From a checkpoint of a small waveform autoencoder: decoder norm batchnorm, decoder widths [32, 64, 128, 256, 256, 256].
Rows from block 7 of the encoder of a small waveform autoencoder, named by matrix and row number. Rows with one number belong to one channel. Each number is 128 + 32 x the weight over its row's rms, rounded and kept within 0 to 255. All counts start at 0. After the name is the row's rms in percent of the matrix's.
After each channel's rows are labels from the 100 clips, of 14976, where the channel reaches its highest value: "strongest on" is what is common among them. Only what is clearly more common there than usual is listed. The data: chords played on synthesised instruments. In brackets: how many of the 100, against the usual share in percent.
# convs0: first width-5 conv (encoder.blocks.7.convs.0.weight, 112x112x5, each kernel summed), inputs 0-111
# convs1: second width-5 conv (encoder.blocks.7.convs.1.weight, 112x112x5, transposed, each kernel summed), outputs 0-111

convs0.34 095 [111  72 169  96 143 185 171 100 118 127 134  67 138 165 107 131  91 202 161 142  86 149 121 123  85 110 175  58 145  98 103 126 180 137 137 125  94 164  96 141  89 146 105 117 117 173 145 125 151  99 106 155 145 124 134 143 110  51 173  93 103 128  85 167 122 102 124 195 123 120 191 156 115 125 109 158  80 144 145 143 146 118 107 121 151 116 123 133  77 171 119 148 113 201 107 110 140  96  94  94 125  40 118 102 110 112 144 113  89  65 151 129]
convs1.34 128 [181  96 155  97 173  88  96 116  97  86  71 136 113  90 157 106 139 109 176 128 158  83  95 153 155 130 135 141 151 118  70 118 168 142  89  96 144 110 169 114 112 176 131 160 173 145 169 131 148 183 113 160  67 100  95  94 111 113 128 161  74 129 160 129 145  81 110  77 136 174 140 119 135 134 176  74 168  97  93 174  96 170 134 175 180 105 108 163  91 157 108  95 143 131 171 109  87 133 121 178 111 128 114  99 172 181  84 168 169 156 135 139]
strongest on: mains hum (53 vs 7.4); electric piano-like (38 vs 7.9)

convs0.71 104 [133  74 114  80  86 142 159 134 134 162 148 100 133 149 131 131 134 172 133 148 119 118 155  58  93  89 167  48 114  92 108 118 164 116 121 137 123 131 141 139 115 135 137 154  98  77 139 111   0 133 155 181  85 106 120 157 126  85 105 181 156  92  60 102 138 136 122 189 124 119 180  84 152 104  98 108  92 150 109 173 150 129 119 153 139  96 130 173 116 152 142 157  67 168 143 133 128  79 121 132 138 121 144  82 136 137 122 127 130  91 124  86]
convs1.71 111 [216 107 170  94 133 102  96 129 106 104 111 127 100  87 156  92 149  94 171 132 194  91 122 121 139 115 127 148 134  88 105  80 165 137  63 126 125 122 161 114  84 187 126 151 162 123 162 133 121 185 101 160  82 147 138  86 114  99 138 159 124 121 158 102 135  95 108  81 135 152 118  87 134  87 143  56 153  89  73 162 128 140 128 180 192  58 118 168 117 173 129 109 144 111 167 157  66 101 127 148 126 145 106  89 158 140  98 179 175 113 138 109]
strongest on: mains hum (49 vs 7.4); electric piano-like (36 vs 7.9)

convs0.23 100 [163 120 147 106 136 117 152 156 111 131 130 158 100  72  97  74 142 197  99 147 147 111  75 129 145 167 162 147 102 119 153 166 158 185 161 110  95  97 107 128 107 148 142  76 227 133  76 201 155  76 151 125 179 134 148  97 136 177 134 146 122 110  96 167 128  99 153  95 115  88  90 136 197 117 101  86 133 180 139  84 128 156 169 121 155  73 186  92 147  93 125 132 128 147 106 129  83 126 151 170 118 114 121 116 144 101  94 134 162 125 148  76]
convs1.23 071 [121 148  80 106 122 107 138 110  91 140 148  86 102 111  84 119 119 118 116  79 120 108 162  20  88 113 117  44 108 119 139 124 103 128 158 148 104  94 146 159 108 158 120  97 120 144 106  98 127 119  78  65 129 134 141 139  95 145  89  71 115 206 126  80  72 145  78 130 163 117 105 126  84  27 116 176 126 131 132  97  69 107 109 127 124  93 150 125 159 107 129 154 140 111 146 139 125  46  96 143 144  91 137  62 135 115 107 118 108 121 134 133]
strongest on: quiet level (88 vs 28.7); block (65 vs 25.4)

convs0.26 093 [104  81 170 115 131 108  97  78 118  92  87 172  62 121 115  77 100 161  92 119 113 130 114 108 105 134 126 113  93 113  81 125 117 162 132 154 100 106 130 184  76 184 143 108 142 138  93 108 188  99 143  90 209 128 147 110 122 156  71 144 175 137 103 144 125 137 149  74 121  97  89 138  88 116  98  67 155 161 138  67 181 105 131  85 114 119 112 143 150  76 120 117  87 135 108 162  85 150 121 187 153  65 109 105 143 121  60 149 158 164 134 112]
convs1.26 079 [107 119 110  98 150  70 180 116 104 133 184 143 140 130  90  66 164 156 148  89 122 134 178 136 127 145 114  87 150 142 190 154 113 124 144 133 113 154 151 219  77 214 138  99 129 110 143 136 127 119  70  66  95 156 156 113  83 144 150 117  96 182 154 153 113 135 106 105 109 155 126  95 114 130  79  98 142 164 208 103 103  94 102  88  78 105 111 150 137 117 137 140 142 112 133 165 112 151 144 105 184 107 135  92 174 173  82 150  98 114 141 177]
strongest on: quiet level (76 vs 28.7); horn-like (66 vs 8.7)

convs0.105 105 [121  58 147 119  62 147 158  97 110 130 156 153 110 120 114 133  96 146 128 132 120 142 138 122 130  84 169 142  74  76 123 165 177 203 130 113 130 126  97 128  61 124 152 101 138   2  90 152  45 125 141  94 161 156 147 127 118 123 112 159 217 160 120 104 168 159 165 117 127 136 144 138 133 137 139 106 116  86 121 182 140  85 145 107 159  82 178 148 157 105 141 129  65 155 127 106 135  88 118 128 121 124  79 144 140 124 111 145 135 120 167 101]
convs1.105 098 [125 120 104  67 106 102 113 140 130 133 101  90  69 119  73  79 116 160 159 118 102  91 173  50 106 138 118 105 116 128 145 116 103 120 104 122 109  58 139 162 141 172 124 109 150 123  96 131  90 150  76 124 110  82  97 108  55 129  76  84 114 210 103 117 101 120  89 100 127 136  96 126 126  56 110 113 119 122  83 111 113 124 124  95 171  30 103 137 126 109  96 152 135 102 136 147 159  49 108 131 156  97 132  91 128 130 120 106  96  61 138 122]
strongest on: quiet level (74 vs 28.7); block (63 vs 25.4)

convs0.82 083 [136 126 131 117 115 122 151  89 101 125 151  81 137 137 128 109  34 153 106  89 116 124 106 107  95 108  75 112 112 122 115 136 166 168 119 103 131 119 146 123  84 115  23 125 123 101 112   0  82 114 116 117 142 116 125 100 108 129 177 121 106 140 123 134 102 112 130 119  37 121 135 143  60 121 139  94 133 120 123 148 158 119   2  99  86 117  93 103  99 112 128 107 105  96 141 125 116 121 115 125 130 120 130 130 158 133 120 140  98 114 136 119]
convs1.82 037 [154 100 135 157 125 165 109 185 161 170 157 149 120 125 149 128 208 183 128 144 108 140 111 117 185 165 136 124 145 104 149 196 125  96 155 123  98 128 147  92 146 150 137  77 115 167 147 169 129 171 112 165 149 124 166 162 142 156 138 166 154 141 161 177 129 200  89 104 149  87 120 145 136 151  78 206 114 161 155  93 136 140 190  72 149 146 122 242 156 137 112 113  85 184 118 159 161 126 137 140 133 141 123 154 141 137 139 123 107 134  73 136]
strongest on: quiet level (79 vs 28.7); block (70 vs 25.4)

convs0.98 094 [116 120 189 156  77 119 119  64 121 129  91 156 118 144 119 121  77 112 125 134 120 146 152 133 127 133 149 141  49 123 132 191 151 235 134 103 140 141 140 101 158  96 149 160 214 125 130 152 151  66 140 150 154 131 174 145 121 159  81 149 198 167 162  65 113  76 156 121  94 132 148 182 119 140 124 147 124  96 106 169  70  67 140 125 178 109 103 100 125 101 118 167 117 132 112 129 163 104  94 113  94  93 110 158 111 106 116 113 113 133 140  80]
convs1.98 109 [116 141 110  66 112  88  88 135 128  93 116 117 113 138  83 102 113 143 128 122  93 132 154  97  79 190 121  72 124 145 131 130  99 148 112  77 131  82 147 157 141  91 121 113 151 143 102 125 128  99  66 102  88  95  58 110  74 126  71  72 113 195 142 106  71 101  90 141 139 148 100 143 130  43 121 132  99 121 100  96 112  96 138 144 110  82  95 130 102 102 117 152 143 113  97 138 142  26 110 105 100  61 131  92 114 144 140  86  71  99 128 137]
strongest on: quiet level (88 vs 28.7); block (71 vs 25.4)

convs0.52 117 [ 96 162 169 118  95 130 161  21 132 115 159 107 126 156 112 126 129 212 111 117 131 139 142 155  48 157 204  93 127 189  87 153 147 159 193 124  97 157 163 152 147 106  89 156 141 142 161 139 135  85 146 134 111 120 124 176 154 112 144 132 119 122 140 143 157 154 172 176 127 123 212 180  77 125  87 150 131 102 143 134 114 122  90 141 147 109 118 122 159 142 146 155 163 210  92 156  94 137 139 106 158 117 113 154 125  97 161 127 139  93 122 170]
convs1.52 130 [128 116 140  72 140  83  79 104  84  66  61 134  92  98 131  93 122 125 144 131 163  73  94 134 109 155 131 126 161 131 104  95 131 171  63  92 163  82 179 122  72 151 133 139 158 158 155 121 140 144 103 139  97  81 118 104  66 101 111 147 104 116 125 127 128  85  68  76 133 156 124 128 140  73 140  93 165 114  68 123  85 147 134 140 133  63  65 136  87 154  90 117 125 124 147  93 107 116 115 121  74 122  66  88 184 169  99 132 147 152 143 158]
strongest on: mains hum (43 vs 7.4); electric piano-like (41 vs 7.9)

convs0.95 101 [ 89 110 166 130  97 193 159 124  97 204 162 112 122 174 115 120 126 213 182 115  62  86 127  53  67 132 162  87 171  99 116 120 183 148 155 104 119 146 105 163  89 120 127  94 145 101 154 142 117 104 142  62 127 117 101 121 124  75 126 179 135 135 109 149 186 127 123 198 139 130 167 154 166 153 122 126 102 106 159 162 159 148 123 151 100 120 157 116 134 153 137 105 115 189 137  72 130 143 136 180 130 114 115 142 146 105 146 194  96 120 148 139]
convs1.95 109 [162  73 162  99 160 102 123 106  93 113  81 162  88  73 134  79 127 114 175 129 160  81  76 115 152 122 128 169 168  91 100  86 147 164  97  89 173 111 142 100 104 191 132 133 176 135 154 124 135 183 117 143  95  75 113  83 118  80 126 154 103 118 147 135 141 103 110  78 107 158 116  98 123 110 146  66 177  74 112 129 115 149 131 176 157  89 131 155  99 157 124  52 129 118 179 128  68 145 124 173  91 133  85 109 169 153  96 158 154 162 165 137]
strongest on: mains hum (48 vs 7.4); electric piano-like (38 vs 7.9)

convs0.107 089 [ 52 145 139 110  88  96  80   0 132 136 111 149 151 145 146 113 128 125 154 116 169 115 110 140  77 105 174 131 105 144  71 198 130 112 119 109 135 124 119 140 119 102 143 152 117 139 152 140  84 161 164 155 139 146 139 162 109 132 151 181 120 157 125 119 102 116 129 129 146 118 147 133 116 130 136 109 138 177 110 116 254 166 103 141 132 104 132 133 103 141 118  99 125 159 153 155  56 131  99 152 120 105 108 122 142 148 181 158 140 117 130 155]
convs1.107 074 [119 130 193 111  72 166 128  68 109 128 114 108 159 110 114 100  61 139 160 151 169 107 116 122  99  67 125 135 114 103 173  89 150 187 103 119 127 121  94  89 142 130 120 139 189  70 144 130  66 159 195 222 135 151 147 129 130 108 108 169 112  67 116 171  58  81 151 116 128  91 118 160 155 136 151 149  86 125 141 149 189 153 153 143 150 140 162 148 108 138 109 120  93 151 140 155 153 142 124 128 147 195  96 116  74 123 126 145 117 124  80 100]
strongest on: mains hum (51 vs 7.4); electric piano-like (39 vs 7.9)

convs0.48 108 [125  89 133 110 174 177 166 149 136 165 129 107 123 114 149 138 132 186 129 138 147 111 173  62 148  99 167 119 136 120  98 129 165  81 224 132  93 139 112 104 112 131 144 151 122 148  73 119  58 138 194 138 146  92 111 165 131 100 162 167 128  81 109 112 172 152 176 198 113 145 159  81 114 101 114 182 133 108 163 158 179 209 114 141 140 102 158 137 138 180 109 151  98 181 147 108 119  55 139 181 143 128 133 145 142 149 161 122 109 117 140 124]
convs1.48 109 [157  82 168 114 127 140 102 133 131 110  90 158  98  88 178 109 131 124 159 135 213 111  84 129 188 119 125 186 154  54 101 110 157 176  80 109 157 133 128  73  51 167 124 130 160 118 120 124 122 189  99 161 122 139 120  84 120  73 136 134 122 114 164 132 121  97  96  92 136 187 136  61 132 115 149 115 166 125  84 167 124 179 115 159 183  95 123 141  79 139  82  94 141 131 158 116 111  89 124 130 108 141  49 125 175 157 113 140 154 146 123 125]
strongest on: mains hum (42 vs 7.4); electric piano-like (40 vs 7.9)